Weights of a small self-supervised audio encoder (BEST-RQ): adamw at rate 0.0027, 40000 steps.
Rows from block 2, named by matrix and row number. Each number is 128 + 24 x the weight over its row's rms, rounded and kept within 0 to 255. All counts start at 0. Numbers have three digits each. After the name is the row's rms in percent of the matrix's.
# conv: width-5 conv, dilation 2 (model.blocks.2.conv.weight, 384x384x5), inputs 336-351, a 5 kernel for each
conv.30 100:161163136118161146131130109106101146096122148108177145167153140157094143139128157103114087121147118132100122124147095123134141119124142138129102151091125126139129101113129111143136163160160156149135181137176099131177159164167089105085079085
conv.31 100:126131087117124125120110132142128165117125131119166123136126127128085133111111076106147142117085081099112122124070086118113089113103095125125156140122118153134117144149136120116119160121126144125135125115150158123124128119112139117120092108
conv.32 099:155123172127116112115150157126097067135141157082107092140155124144198086122133131149145136114086145121123164120161161159164120126149136138132105104134144119112132175097100123121128127088077153158166134148136145096090143166152107123153111133
conv.33 099:109143103121128127120126147174148096117127108099118149089127126156088159101123149118153149127143082102133100119170155101140077096073113122130101153127124132175144114115150069128090154101104108151116155132184145135152108158144102102131168108
conv.34 101:125143167137131126119119094144140102095118120124098107179128124150123096128159124109148152161114075131134107114131106092097122142145076136134130122118124119127145081121158106078139089112128118114139118118146133149118123086099116111114107134
conv.35 100:111108128162148127142146134104102132129063102132127103135112126128109151103119145139126130079054112118137111101131160155140120115129140124113139116108097094136192180120158150099105131097110049104142130077103117080092119154130157116099152135
conv.36 100:178140111151156168152131164175089100109185111108136126127143156152110180123131142115103128152131097129142121131149136147110113112126110134150169136137146160157126172139117109094054133113104139106121113127147116136082104142165142125157146127
conv.37 101:105110113123098118115099100069102111108108110118108149164140120109123108127099108178162159117128126135123152141102130163121138167085119120158140122123136109126086091134147106146135095134145104092123122150143121119157153133135127136117109156
conv.38 098:131126096178127127087114125111172113094141158139108142116106138118138179124128108120117111144122153135113146155139190136143158138131150117127147120122106137119120064132151119120118132138151083110098094115187087143154146121099072151144135101
conv.39 100:095112128113148104135113109136123122134128141130035150143109138154153106128152130139114135134143123104132146132163169134111142162181150123115142127139113139171124098124139077103139108092145165127134138137106128153100148136130116140134088095
conv.40 102:173152167147154124119125136146120072156132130141116140121105150105146109140073012038088112120119143118155124118126132145125103103127149131087125090145154160178164166144077136113151135086122126137105101119085137139096118141129133119127152121
conv.41 101:117144180173143132128140118114128140089142104137180136106089135117121123124152158135126125129138094110135134135132143154120122133181155146129064085118144096120148141134070117070139126143095134113127109110169138153152177047107133133134073121
conv.42 100:152120120131135128134130119166142109138133106109117099112162118184128116146109165142122081130155188164137119116131122076132162165140133194166133126110130131137085078129102160147132145107120105125106151139104117031118105147159135147128125101
conv.43 100:131095116122161150173166132104109141072116127111118077144143125081083136132135152155139126123131078123149155121109105151127112093095143161113103105143149138114092135127113113146123138134092111151128133138093133120138163094103156137140087118
conv.44 099:151152119139131100141117119153159131136135156156130148085127095120109108099097092106122115075047113109137133137168151167083120100108161081067160121128132137197138132144102104120127120122122115130114098132122127143097074118119128150148150131
conv.45 102:090113119139115144150116135149137110125141122142107126150120101098120101111063055050094065096082139128137117105099107132132111068100134124137122128135160137149137143144115162107110125123120136115115128120128118109126132109131146155119141156
conv.46 100:141129165162166071099101104104121109122092129106119105119099117128125157156134105128135144061088155141148152123172101164119122154125151105133134171150140129171116118146145112140153130146124144138128114155120126113133147141149137162173117126
conv.47 100:161126158143140144120110100126079160109172089141129099128147144169127141176138118164129097119092155166112138155146177124113120124162116125150122102160140117138144122091117094115114105133093096155136094144094125121091100096196142131157189147
conv.48 099:169147129129136124107122122123131122124147131186175155112065110135094111146174142146136140145094119110158120092120131151143105092129151139093099126136098107139117140133115126120101147121114081062137152145118114205142133093105116109108134143
conv.49 100:170124173114116169146127119133128081134152121125123102138117136110154122116136128116097109125107119096141091122159152141109141133148119108132113137150122139160087145156132105146119130133087177134132131134099095185129117119128131117143085123
conv.50 100:160142141148113140117142124150165120147132155108079112137148106133181129099148147162123102143111161146119101124172100088137149141085131129129148149122112133157122138129120145127128086072060130159124153139125114130130124127125167148110087137
conv.51 100:080061075063080083110070071097127180129134106105129129145150126122117128140128147154132137046099074080145135142117127136135160113124134139115145140124128074126119095142114122105101127158139149113135094133104130106134134104141162131127131118
conv.52 100:148120183179178116097105112168136102111168146093115124187130151119143130113146169155151161158160149110092114137147149132110131112116130169149123107125133152143109130134115135090145116145113118108116127131134213158163151111137120095115117134
conv.53 097:096117127098091141110090104119112159198115090149107134166136140133157127088130111114126118092090051098080076093074097145090123131128130151099091143157102090075121168098114170089112144131146137121170106082134135112138149175151088128131136156
conv.54 098:121125126133158103080112137099088137154106154129104143131116161112146125142125130139144116124118144140171145152120063117142149136126152089136111109131127136097087111061139144076127084126100125124123101138113117117128141118104110159107153098
conv.55 100:114103120154125114111162145133122148136133136155161120095159119118132128108089101117087085135110143125116125130126128126136114119153159149151145125102106121128139154160105170126123171156142138131106118134082097161106154138120140148159144118
conv.56 100:134128144125084043105124172152108091130141136143123108146152117111140150138119111136134134094119122135142109075106111132138165099085130110115113114132125104097117134111130164140150109110133081159115085119171127111132118118111101075058071148
conv.57 100:135124142104131132131124140128130117163156115162114105101133134140106130114144166128100091136143104112106083108116177129110123175140122122157092127135129141139164158159064162094135131132121122090111161149145119128120126129131133133171092109
conv.58 101:140103109127152121164154191224137128128115134147137134115136106129157150102132112114161189140144166151099130163154141101115117117147156114137146127116088117159156154101111114135109124137138120098127108075111144151126120134134083087103155193
conv.59 101:130138143164141181170142189177088063068108151093082124137141146121120132143070052029069105129138115130135103115107151134130115093101062163084130116136144126163127150121092091117121163130122135119119137127127128136157161148121145142121080138
conv.60 099:113103123090153085063113087140140121118146105107127125138129145129126106130154183151133127126102107132154118066132086126113137143153095136127096149133136084095106133136112138138107128150112179111158147137110137081132140089141160147150167104
conv.61 098:151112115099109125144146115119127126153107144137134134130128143160157107106117132095074079096131157120119118118135097120155163162130130116131154148112126173165135142115131089156116119100144160124116147129065074157117115191166147172169167107
conv.62 101:145139133169141104096093121101104113116158123138130133167114150154107093141106130160149146076111141144137159157131151155131150130167111139147124097137140110094067102096132133154124127137149138140093161142140115131109115122141131119099116127
conv.63 099:114118111131134150131154134131129129152122117136196144109134114112130132148149110117126136175168121096131134157152139125127150150172118128149140150133145158147162094133120133109121127168124147111087085084135101145157109122129119139146150126
conv.64 100:144146138158089133127129119129136108153122152108117129150116089145128109104122109127080109133113151115166139111150118128131108137085137119148138119131115114146099134129092164099129139090126122132155142148118097140110140152140075099160117097
conv.65 098:150125136117104101076099098098159126137112127072178116141146118169137112091162161116139123102162099104114129126169078092123165183063087111171138149120103119156125111140150115094112118147107151128158118119143156157161116118109071126171122109
conv.66 100:145175107132143149158147139143107137107159129157138184163124122177092119119133168157131124117106132122126130102083123130153141103157153134092126113146124080102112117109153101143104121116117157122123177142151142134155164139142128138142147149
conv.67 100:143098063099130095117125101081145100097114149098099091094131124133088170130087148138095097098134145145145143077089120117125134111130111117113105140173155143136090139141142144135109141152141138115107160147181109097174176126108129122143165130
conv.68 100:149156127142183163158144138158146126108151133096171116119089104148117167125121177112138121130127073125126131122114135124117106098131087154124117115150174129135074114166089112084175125132104147110101185136211121102172125120102141102147110099
conv.69 099:100122193160085137096114135136151057147091134109118132152120127121142121116146134145115123107188128114106125121185142106101118179174112102161037180117099105154161154116147118104146097141088137130129118118144121163118107133141118143137142107
conv.70 101:144130175107122120116118120158144056131123137143102106149150125103161067093183134141133113140100147117145102126174113154103132168168167098070150153122113119159148134145140067142136092065091177137134103146102111205159113127118125128162159134
conv.71 100:101133173117120134098135108144132120107106104097151133183146135147131064125129140138120118117147083107123117101089060078132157143148135138154103126122119098126146115178116131084156131130123141147127150146113143149087151121139098090112129159
conv.72 100:113028088106062141077050074085128181129131143118149116108123145104111109110170133147163159104108102061091129130084085145114135152110133107139136103121130134114095123121090095105124140143151116122123104165149148118109134119114085144130117145
conv.73 098:110164187157153137124103115139117107124119115110172130115115113157147112120136166113080112130132112119156139120129143121152138139151130146118081085128152121142133098143126080114144137112074124127093160140167077142158144114120123123147143116
conv.74 098:136153143159118158157122135121140146102130136179139179156141146113158129114115120123117121128115144119115115136142131138116131131108120121118146114128111106110133135137110148105119130131151102115143138161149142141144135133141096133140127106
conv.75 102:103110180179150100108103123130099133133163146145116115139115106105105104114150146144161135112089105140084103096122115152107106135102141155168136140137168123115114113121121137123159145133117094130106103131142132099079080111143124144154131134
conv.76 100:098042089095095135087088097119129118131132141112111104088130141056130115162108083108125102098103121119120081100106091114059108074041076113135158143129132150138135125140133128142140115135122096116143122158122165129140084133111134150152157136
conv.77 100:116163118090161152121121134119118136098151145161074153166115128104183124132138125156133127154121143094158106114118128116095109122178124092110116113127084124105130105105126074115121082126084140130163160125143125154149139098130113107132142112
conv.78 098:149146139117099111118120119142110102128102101113127145117118143147167133167097066090113105115128164149124100078054116135127128144084107112122148135140120132129126156113143141157106111120147090083158109119112163126151165158132121138129120130
conv.79 099:144137096121140161140087096101136144107121126143076107171165125149134101117141143123133120113109143141155127113134133129107106111112175131138113095121141132137128109115141063151087121118109122146116147159128068089155149161157138133124132157
conv.80 098:129084069072127096091096112138093159173177131116153147120125147152108106130102119149151144130109141137150139082131106121162103145109128125141164101138109077114098116129130107142115102088149102140131142168169144119100139111151102119137113074
conv.81 101:155131195120126145148141158188128079128152103121116094149121135123149114119116123134120118113087144145135122123146088132111077109140110153166101125118122129155107112136090115152125116125093170137133120150033119129121130153142132129121130132
conv.82 102:138089109123161082108098159184099155102112145149154129149065118144141125103115134115132120130100091114127150103120095091121117086106135116139145136120114113125143131133132126087106126123135123102144101133164164120089120113117124089144137110
conv.83 098:128119154092124143094113080090120102154125122130125118127145129150125147103132144140130130155129161150148119132107138113109126146111154116135096163142117099115135128144122188072121117088121143129118120123125131141132126107119151091137106102
conv.84 099:164109151136135111052079104133138150127166132117079067116112136147140173108137165127144129122094091128119117133165177115133126135119127153133096120153116098107101157140136156157109163137120124117117162107163123120172148124107158108131141156
conv.85 100:107142136161106096107151171119142113125130128131161178097103138097149119138129101106110138096158164075085155111159085131130136119168106115115105159117151109101139171148141048145096117137058167082164112109091141111115109144141113115131154090
conv.86 100:133098127101152144136122161125089120085140121142111113135123151132133135110149154136157164144123072127137135118141104095134121169158130154113140131132110068094109097108141091146118145100118115090155117150131153142164132134125125114129143131
conv.87 099:116144109138108095139109103110120151072121107117123165141107118157102166106126211157123118117150123109128124127116145091130147108182107149095142113137144113093052134129147110120110121108108124146095196123170116112151159161138142109104152106
conv.88 102:086123102153122126159138112117132137119121142075149153131090124137110148152108170119098085146127067116114105122107128124138115154133104161119138104134151172120130117133125136122116160108098111147136139133139166134171100123094114102161148120
conv.89 101:113129144142124151161144148167113125114100139113168129109128134157119135125107146132107120137142122120133117137163128133143143141132122141128111161137112124149150146142113112118127155118129110106131114101135153162165157127146095101114104101
conv.90 098:136110112114120120128132125142123096159145132128126124065155106140157157094128102138123122108127114134119137127155148129132134146137126100169126131118096109127141146137113167093126107163146151119132113098142094158132161107130129111164092124
conv.91 101:147125113151137142124129142131108105105154120138153153165142122128098143140164157149150166158092119120116152144151142134147151141120117173175143115152126108122091094126131109097138146160159112121120108137158138149170131120123092107110087111
conv.92 097:163140147180143123121121121111173139116129146117185121119126101137117131126114135101116124082135137120099146156118135155145144165130118112163141113144127156124154152123143116119133158121148120119108116144148128131093118138140091166125129131
conv.93 100:154129131076155169163143102142140148104119105133139085131134121136101133115131145138116135145125116123145082094071172119163143096114160124133125130157101121132166142109110147081105109087102097165129152110148132135096147078140108113142119131
conv.94 100:139140122119125114121110104102143149107092120138095103141114098131170101138154107124106093115132130112138143148155123134117117148103102111131146117110134122122134117143135126102114119108119148122158123167111150139133135151131150188147142123
conv.95 099:127150123138133124076110118109068142151165140089142169163155122145113152153088133128143160166146119118166156158164144120100131145134112174109137148137158137147148124084135143122112134154120135132093092076149125125181117110144179131118126108
conv.96 101:158189086142144119148137135132133164087164115149190148045115106150106152115156149096096124142135088103145125122145126175159130087120158147074117112156131118124130145137138100131134155089074078133117133129171135129188153089101154167177131128
conv.97 103:141170139177160111099144148167114124121153146152117180133136130120113141145124072112135119095089118145148135141084091149135129143123151107116163117151101124089091158143093147110143107107184134156142149137156175124118155134123135136139122133
conv.98 100:150129112132180127168108126124100136140147120123145142116108158195138122108146166129140132154127141099141119090137119151120121149136118156119120091150119104130099121083165095154100124145114149109135145157142130122179143141130118113121111102
conv.99 101:098147113183091133151147124089143117104072156095158154144151146154145126102135177128094116108160147059109114112115138120121133174157122128108114123140134135121141146132137061130111111099102133129148165111133153091189187148123135123140139121
conv.100 106:151154146135135142151148123109091080091112148098061112144160144156117116159130156156159147138123101122121150101128147135115126159150134138123145130129095114139138156122085127130116107087152146138138135101108130103096152144128165147137105117
conv.101 099:107121115127136163210149168141121081124138152118163155122120102113099122132101122112080096153137141112128102110107123135135088115073087123129140118105133112153107118112109123107120145093115117101127127133107157166127129128120150107164153125
conv.102 100:134080102151134087108113120132127128148100095133150095095125148123120116122133151146152147106173141148162146143131123155132154120104148119149107111105116131055065102112124135092095114147128106107130108136172158124123115140140084073065092128
conv.103 098:151130137120148154143119122125131158101162138102088072165135097136147144130150146133145129121124135113130117137140140131103099121095127163152104126141145136154141104125137113126126163132112091130119127126180099115162174099143127135095080124
conv.104 098:112090091122120087084080091123116143138121151130129171111124144098103181123118140121130124109172104145147128109121097103134133138153136111093160161111120133099093130129107169149110118120154120116150146122131150072147096140113139120130142107
conv.105 100:131128107135129155130122127127148126157082146145120103129134112095121087128186126118150144122119112081103149137099127138137128129138118138144117137123123126080103125117151124107129106111096130106174123110117156186129096166105128136122149130
conv.106 101:170175125128132122100111111112123135113125120141129178151135135136134129148129133169149156128073113150144150125127124163161150161101163138114134117138129090081081131114123123097131114117172093129143139146117119121122156125135096129139104135
conv.107 099:118102131153145116071129107127135151101124136144169138151131101118158151127129100140139110108090139136129144160109096120118142121120117115139168115117118132121131133117134126127115130116149102123112164169178138125071152127126117155141114106
conv.108 102:128156160117119124115148131124129102176092111131083125133123117142099099163096119115119130105078120152123139123104050117098062060057109189130088121122158115133116137154130157119144141134100146152119126093102118112143110141148167120110119136
conv.109 098:117138143154094090083121126120117143101123098165139125097110145171125153099141155139138144132162125118129135151146156109152151168188129135114134139132136116132145132111138048106123128103133122128094153092134122129141149135127107141144186113
conv.110 100:120146143143169098084053079071054160100145128141106153162150149125110085152109136152162156092117119137172154097106094125112151145176150125119141114124130102106074108086153154147111083139118137111116130136143137099143144128146141119097108144
conv.111 098:170120126106143125115070116116130142119157128190107105135098085118095168109139131123122109167101096162171136142148134105137148165127151098133160133112074132134095146097152127165139135129166131104130130129083079163099118140116159142151159128
conv.112 101:154119126117143110093109134149116127087111084121149112113119160146119108141125108131141122144122107100113139102102132140174130126106107127129148089140116115149142161176123113115116138153143075124119120095093134163161161113098091099116123095
conv.113 100:155114195133093151130127153125113073151157115145141091143127147098164140110103066121138125095121153140172129127155128138138075098100093141147101077146134104089089123119075135172119147145100127152124130147139133144101138151140167125156149147
conv.114 102:151141129098143122128115115159156117143108130143101075139140136147122114139091106066079120114105075133139139134161125099109124131093108129133093115120141138154117142122116124134111137141126127113111111149131131139144097117132135145135081135
conv.115 100:146153157144116128141124150131138145094098112124126106077134127115103145116129142135153144135128091139118142113157142127129151146107107091115164154158094124143157155102151042143107111064098113154161115134074125118109077132112128130135150156
conv.116 100:096133152175150126134107110133146096138142121103123110153110127173140139133120125099131108146184122107108123137176139116102157173108092138120145169097122126186159115160087155120126157135119114092103105121121113135160099129147121144175097072
conv.117 099:148123164132137113067092116108107108176179100145114093150136101107156162140142122115141125119093124144132127132141123131103130158154108152142109131151130134112107099120122100139103151163094157108097129127107098115154128162134158157171157125
conv.118 098:126135084160134148144127132118092147102129143159141110163121134128106115141084080052098120143142123139137132115146085137118094081120126106125124129108115163142139128117160060160102121125095143103107064080122095127163134167132102135108105112
conv.119 102:131083133144104086118053095075139125097119146154115104140113129098147130141158136154159156104109154123160134119135092097121115083084115096152154154152124115123108084142150125125159088122105127111127106145157116111112126116120136177151108130
conv.120 101:119127115130133127130120084134122164071171096134171111120138108161093152129147156158133127140096103119139168163154109154135133127158128127134099111114134125137080118131098103115103124111101134105150087110079142127123131135170114147124103106
conv.121 098:133107137103135130155159184186125100121104112130151174111101188136121153100094100100104127142124108148115138117146147102130139145150110125138143152105130125183163155114106165099121109148155140130091106064152126132105158149164135121144156145
conv.122 100:091082127149153123173148131106115134145141148163163124090101157161128115091172130099111127121171120102119117089132125127155146149104136105109116133155094087130133146066149113186168088071100109130117099132122110142125134105114164114133120099
conv.123 101:113116118136162095140100106108124108140130153134146148143112148112106129116141149156112115147159132130120138134128133124096090130120128143141116146123124131144151142106117123109151139139145106103152151155140135139134136119121120121131128115
conv.124 098:170145141134134122082138108125134147210121102119144153140151140139155107108115117135130141141143104141167160160175117128108125136093104142132112135093108120126126120130142151122132152154109121124133141133120123132151151173168119105114110144
conv.125 101:116129173105120120128124099110112091114131136139141112115115127152160169119138121127154137145126133127152116122144119138099091135110126108106126135147116123141095080083115098140137100102123141109139106125122118134125135125109157126149125116
conv.126 099:109116122147119103144152111135179142142118143129159123089139113140137167127157153134141154118148131144150150161144145127145115103093112114127124136128127110105171116143114127111152149111154083141100151102188134131184183109143119136121121114
conv.127 098:110116125116112098045125120117136126155140116099101095132174153133134139140122156152152118060087069102124117152144101125074083100124117184137122124103106118119131146138103175118091155127116141119162174138137126065137154166161139154137120141
conv.128 100:106103172159137176123143164159122068135115104146086122143146128125151126157136143108097089148137140098143127119116156102119121079125108105161132110119140145119143159115107148074118115122114093105099180126088115156118139183140128126118129108
conv.129 102:123082117132132130167120175169146143119131124096101106103101110099172128165099097098105102122126132132121136095134118118146089101099107149118157169113145115146126120125121109154113152144108120108158132171131099130125113141141121130139109119
conv.130 101:079080142189176120103111154153147141137099116130158127126101137142130107092118141103111104142127125119115132117151101164111111103092147128152139142150094114149117141106135146125134153138121113127130138128142116123136145138095144087103070100
conv.131 100:094158150089112080070101072098080080116127132118147131160163174151108158108146123138133126155067127143122175132162141141110143157124130115121139151141148131162121105120141135138120061134127121141111134110088104106127106116161152129133127138
conv.132 101:113098117146131082102110078090105141095078135119085130119098112138119075135139091154142137104121138092091144121036098141117145131103125122128122118141142084118137128111134091098106105135135110062128085147135172144138113079091142172117137130
conv.133 099:117120133146100149121100136132145120108126110154134193154142124111138106145113112131129148156095153122150145121114094085161141146101128120118119101108110099079078107108109113117133116124168105122127161162095140140104155145140093110109115122
conv.134 102:149137107102123088079098097107115112113145147108124133140139140120091138146112149157142156110107138148161119112106042116130140150100133098120149117124126122111057104115133137113136108137143110111127078134148160107152125066086130117139099113
conv.135 100:142148122119124136152121136167119150108144127135142141114108145138099105132065104096090087111130102122122123091091091095111121119120095154114123142132149142131160152145128123109086147120142134088106095100114124133161139135128136112122130119
conv.136 102:133117110101079131137144155148160093108103153136085052151137117145120159107173146141128147094160138108121110107134106131138108137100119128146064137116132109143099112095165065153137134129074123127138154124156117140109140135110121101118159130
conv.137 101:102122118158148128158143174163122133141169143149118122118113118101099133127159136112121127157172112107099070087085166152150136134108084148157143106119102155157143131095144154115119150148139085103137114111133159139119134152141177140111080117
conv.138 099:150132158104179132097103108170149090128099135111104074138148124145126102101162152123118116128158127130123130114158105118140134171105169117155079173123097090151143112162117158100097124152112142113117152145150106106156140125126132127147108076
conv.139 097:139139134183125152162120125119136154050159126149098168158127122113138150145109117130114129131123189128133123135115076118139138143127126116114158097147111123132113110123137081130137108111170099115118115171133118121098176139125122172140138076
conv.140 099:106107083115112147137133122122121102098121166155107107156146141105136107129074054080098099083148148134083114117103114124124100104095142123123140113128137134124174139115128169107132143145161097129117138118140121068132114151129132141135155156
conv.141 102:099126168129121124117105117130102083145147134127116147148150114146130111133137136158143127165097126135148146133132132147112115125115104156146102128132162110143132123108169134104128118118139115120118091125116111135114144102112150141120087120
conv.142 099:145133125127095079070103113119098109201086107154129153106136142126163132120129097134125120094081083112142133147152137120109131131111105117103149162149134148157152149137121109142137100107128149170124113115116098145119097175161112114132150103
conv.143 103:157145175123120144134134131129084114178098107131102135136140130150154080129130091150108129112104129124149147142129142129110091076084133153135075148138130114118129169104122137126168118118108130162124127146102121145119159141164110111083088126
conv.144 102:158136105152148087123123119138138094112141142110137177126117150121087150129149097123110124128111175167170179145142129161168130131112155116138138151155148171182096148126098105154126113127134124142135135118079125124137130089091185142111110166
conv.145 100:150106129133108190165176175177146092139117134132112139144145153124170092116104104140129111111125133145105094095115125116140126115139122138163111102112090097091093093123110145112147116140136121138111072128142089155133142148152085094106095107
conv.146 099:097121097111109120125106116150110146105121112136136141138133133141128130138108110106119151133096081100153149100123120120152118123061134134104145108142112096130155110103125129148080117100105115132134104116080127103129152129137122094118127131
conv.147 103:089091128149097133113108079145139126123155115102164104104114167143113103126129126115114144102166124094100141108119105120113128138147114128162110124117144129152139111140108105081140102118119138123111136142146116129118123130173103111129164110
conv.148 101:118122133129120134109127121108133100114124149122108135147139155094147117136128128125133131129159111133114117138109180127118120106127097123117080169129108106071179120144148094151106124099127113151121132092154103129137141083113108138103118112
conv.149 099:145123100167181114136106129145141128065176201118147156130141114101092154098118107093128144152136124143143165141148150158138126131120125142132180125126145157169131149148089127101114145127166145113121140139156155108151128080094189178161149165
conv.150 097:110150139151144120111151106132122117131124106116136101109128133084141156126139147130153117152151073131106111140131160126137116113114114117135128174122124142139153114126110130079126140112099109140145149120114129151097095124150158147163129096
conv.151 101:123127165120132145094125118130098078116111144126122090187123156139154054129107144133118117146141140118102111119110159136099100149172145110152061159115107130133181131141122050104141126148075172109126144117131125136110103100147141141126134126
conv.152 100:133118074065176145130107088113083166106189104126119118131135137164081139115113134140126114158003083117162109110136137127123108107081147130114120086133113112139097092134155074136097141088117125154108134151147102154114150103161128110133096092
conv.153 098:126080104148155157193133179151130073109183118144079121131142137091159114100151128132118152162130122110135148146107067120146101116113107118146112054137159135095083113109129129113099127103102078124157114146141151123142131079112137130103067116
conv.154 098:085093102095105143114148145118121119154085137136116115126142091111160087107171137152155134127101111150168113126157138139138117130104108091111106160127111103079104115143145113125151101114083125119152121165165141161128106167129109109118078119
conv.155 099:163140137155146102072128092096096119149107149110112113107137141141173110127145124158136146119105126135142168174189161135094114117128124130151133132120143154136130136113099092117136127129095140152112128150121153125135137137123138125143126134
conv.156 100:124102148138128131103127110117132104112108120127115111177148179095143100138128153130138116122160114141119152104087133145110095124193146110126037122107131114088123123120115142098141083145048190096125136118124117113127148161137147111124108136
conv.157 100:116083112124143136151146112143119110133151091122144140118109108136148137157157148135169150163134114116128141133142161097141118128105091140146151120091143129119126089130129140156127141128150082087151142142118093137113119128136104114114135060
conv.158 099:144108086120130113165118154121141141105099121140145086137131145178120147082122137086128142157147112112129138117142142136137128177120103124155133089130122116156141144165178140125106148180148129108126097096142147123183183174156149153193087122
conv.159 102:119145195176127128095120119126146071182129104120117116144160129080159151134108092110114111103082119125135108167193115147100109097105111138125093144129142130147165161153068144136093134149051123163126112116121129125104060110133152121156153130
conv.160 100:123131130140131117177127112133142131111151144149146148166105095144096084106106164122131133122211132088103142114151100121135121150107132110139107104123168113102094133133133093128109124141151153111109143091147136155209145138140122118119115123
conv.161 101:102143152156151118110106126127127087120124136130123120121118147120105094140102086088114096128118151141146090093088104146130102123071096122149126120152133146138098143137107137116145144119141115133135157130121111135139141120096131127115108147
conv.162 099:148111119114142181123111126146125125128148132126097066080109152122129157090115164167148119145127093109113106115082167133111119096160166131145101128133121140111147141151121146086141107130081107141091138113182104126134114087114081098166180127
conv.163 101:120182120138151083146156140156106143145153111138195187131117127137118110123085122124132119062151153123151143130098155161147135099140127120131146084106123124080105135095125118119106151121149103110099131090106129116108155128129126108139159144
conv.164 100:124110155148175093085131160175096076130151154137105119114107122107131137110096140132138145103089086097139151134127118131117115118169086114087113127111136140145139175167145135053094149130110129091125129132170159132091086078112095098104110135
conv.165 101:095128113151150099135142129128096113124120127146110139142120097161107144103100148147136133107138102127136140130112128145139122079155167132103113112143149102111118154077136151135130144096135105126111124094132118101125161139116117120075138124
conv.166 100:123127158117106154125105148154150061134093130110127119121134183148109115110123134115090104098157128124114121100084112078095138165184095144155048139096128118120133094158117120124110105145120189091112155126161117140165157165153120123128157154
conv.167 101:103130145153115127101108132076090107122098137129091111175159132126166105141100130146144145129143112080113155138124161134136162163181144112094102137109131154090143112097113065129150095083098136107100109135108139148139106156144107121097139116
conv.168 101:199203151144089138160138141149154149144133147102115092110141092099152082147152139135126135120103138123109118108125108128155116100090104124152138114125126136156108139112112121144155151137120140124146125123137126149139113107097123105128085091
conv.169 102:168135152131102134101131124112098098193126100132088099145163119115109113116120100114119135122141147108126146151155179143107107100122109147172102101095155152160147136130140159099098151147128145112084104072075082121123131147169149122146167163
conv.170 099:095099190085155140136133154141110105127128132085103088174122106137178086110121135117112103137120122137161105091145130135091077147164116118154141127116110137147143121128116138088147101115099153150116128145107098137077130113141091110143119110
conv.171 101:114094084165158086095098109122140100125114125127135149130131120091090112109170126137166177135116112108130133115071099131152154175068114109125149138127119134114097122153138100127118118123163129107138117136135135114127100092083137135110089118
conv.172 102:132110077091146137153108150133147128160148147116135117105118156154122133114101165126119132149122113117099155140160121071138093137076100166139100128131143148153113106122111107156119146139133105098116121120112145130147121150141112083165113112
conv.173 100:145156074078126132118081074091140151099129153126061062117160124154115195118136166175157126138077104153153107098096142127135140129107155169110125092156125125105093149136154071131073166104062079170106153168145125121151144129122158116136167140
conv.174 099:138118106099154132155139155114103145085138140138133111172131120139152139128128125132137120142126130139142143132142092152123100145120168145148127101114116102134110133080162035161151121107089131127140127146134107126098157122135098079115136139
conv.175 100:130131140172126105135161134108135114140130144120185132103094122151127122132141123101114120123152197098081130117122146144117110124128123121113089112176135136128156128106125100158119105135080130134170166099128104093147129131125138144138106124
conv.176 101:114117174174161132149139128129113149150137148139121088164146108129068071118091141120149149057095099107139125120151133156149128140105146135096113089114140107125151139126174126104102157093041114122088127107115129115125127120124144133136123142
conv.177 100:134132144157139098105154111125150181099141126118149127157122119174161152139103100108080102080103126092115158172170132115145130141140126113125162128141139144157150124143136082123134140116134121118124101130092105119118167148114119155129139101
conv.178 100:114109140136142098119113136139119100109143165142136160133077115132098089109105155126129135095156117082111126100131104156134112106107162129116119122114140113121122149125143107126120135140115117080116149133119121158166142091091126109119102137
conv.179 100:156136188123134075041063078101100113161094094121126090137121133135154111117113137135142117078125123124135161166179132129108116165134135156151117135105127139131134150141140117124118128122066120133118139140103133107101106138161161143143138099
conv.180 100:078129106128096134199167149103146141080120160086127164113136118140114152130101111124171168132135143149111116135134106102139144106130125153121146119090140165139103057109151129150126132119093126158154136121122162108119122097144150144141135159
conv.181 099:156112122128111154097108125142127126144141132137126146169128114125110099117096134125128161114111122127178149136113081126118122120095130162144117145139134124124122108121149111140112155137094125144104123132134166151179128102159126105090064103
conv.182 099:154151185108132137133145130142129134108130100151131119130146146146106103150113141143135099141134100115126136105154114142105122152157164132104130140140069106141115139132117117145134110105141154113097119140084085159095139140162130128133126133
conv.183 101:122106194132142113084114088161115087189125116148132143139099093097158103182123130109107077083137138126108124116135185147141131107164123144172144113084150144142147135124095173084157158165135120070137141058135161120125141172155162145132138133
conv.184 100:126121124164113132139126127145110140133144131123119131109145135151091166147107139106118142141136045086135132147158139098134124160127133140087104118134125124128121115116133127155109150137112152128126129097115115091219164130103153106130116127
conv.185 101:158128067105154099135121106102114164133122118138149158176116137160093082113117136147149155102091103111111153141140146146125162104121140133118135129145135109140116116077136133136102105140086148137118093139145177132104148145153131112132112102
conv.186 102:129116131181163079087100132109104059119150140113087137122129136155137123121141140157151104130119142160093105111103103136098105155131196133126129122137135125116117106123113086097150126072119095155150088143108113107136102110141121137152110106
conv.187 099:146146154152116135106140144121115118143138131106145132159136122115143103142115071100119140090103136088108144156114150138084062054068095122159121141122124154106202124104136082136123127088122109143141131140103121145057099111123129133104125150
conv.188 100:123120112115115101169143128115152105079106171143120118142134122151118159121115111110126158131162100123129133109158143115117137176130137123103129145149109115205168122152121102121164145114127130115131082159123161140159155147115116127177151116
conv.189 101:098111098108099108125100135126094152142127122163165138102128108082142121167136109111132128135140123131124144151166126124104100127136104126111145139136097120102134155119148113144124142113121162118147112135099121153140114151099103140144167125
conv.190 101:102137127158115087141169150161138112078104148131156146132127120172165148112131093119169166139135142109063086103142129108150140127140114135117136131096102139170172100115120130107143146125116105092144119108167203099177143126094080108137154168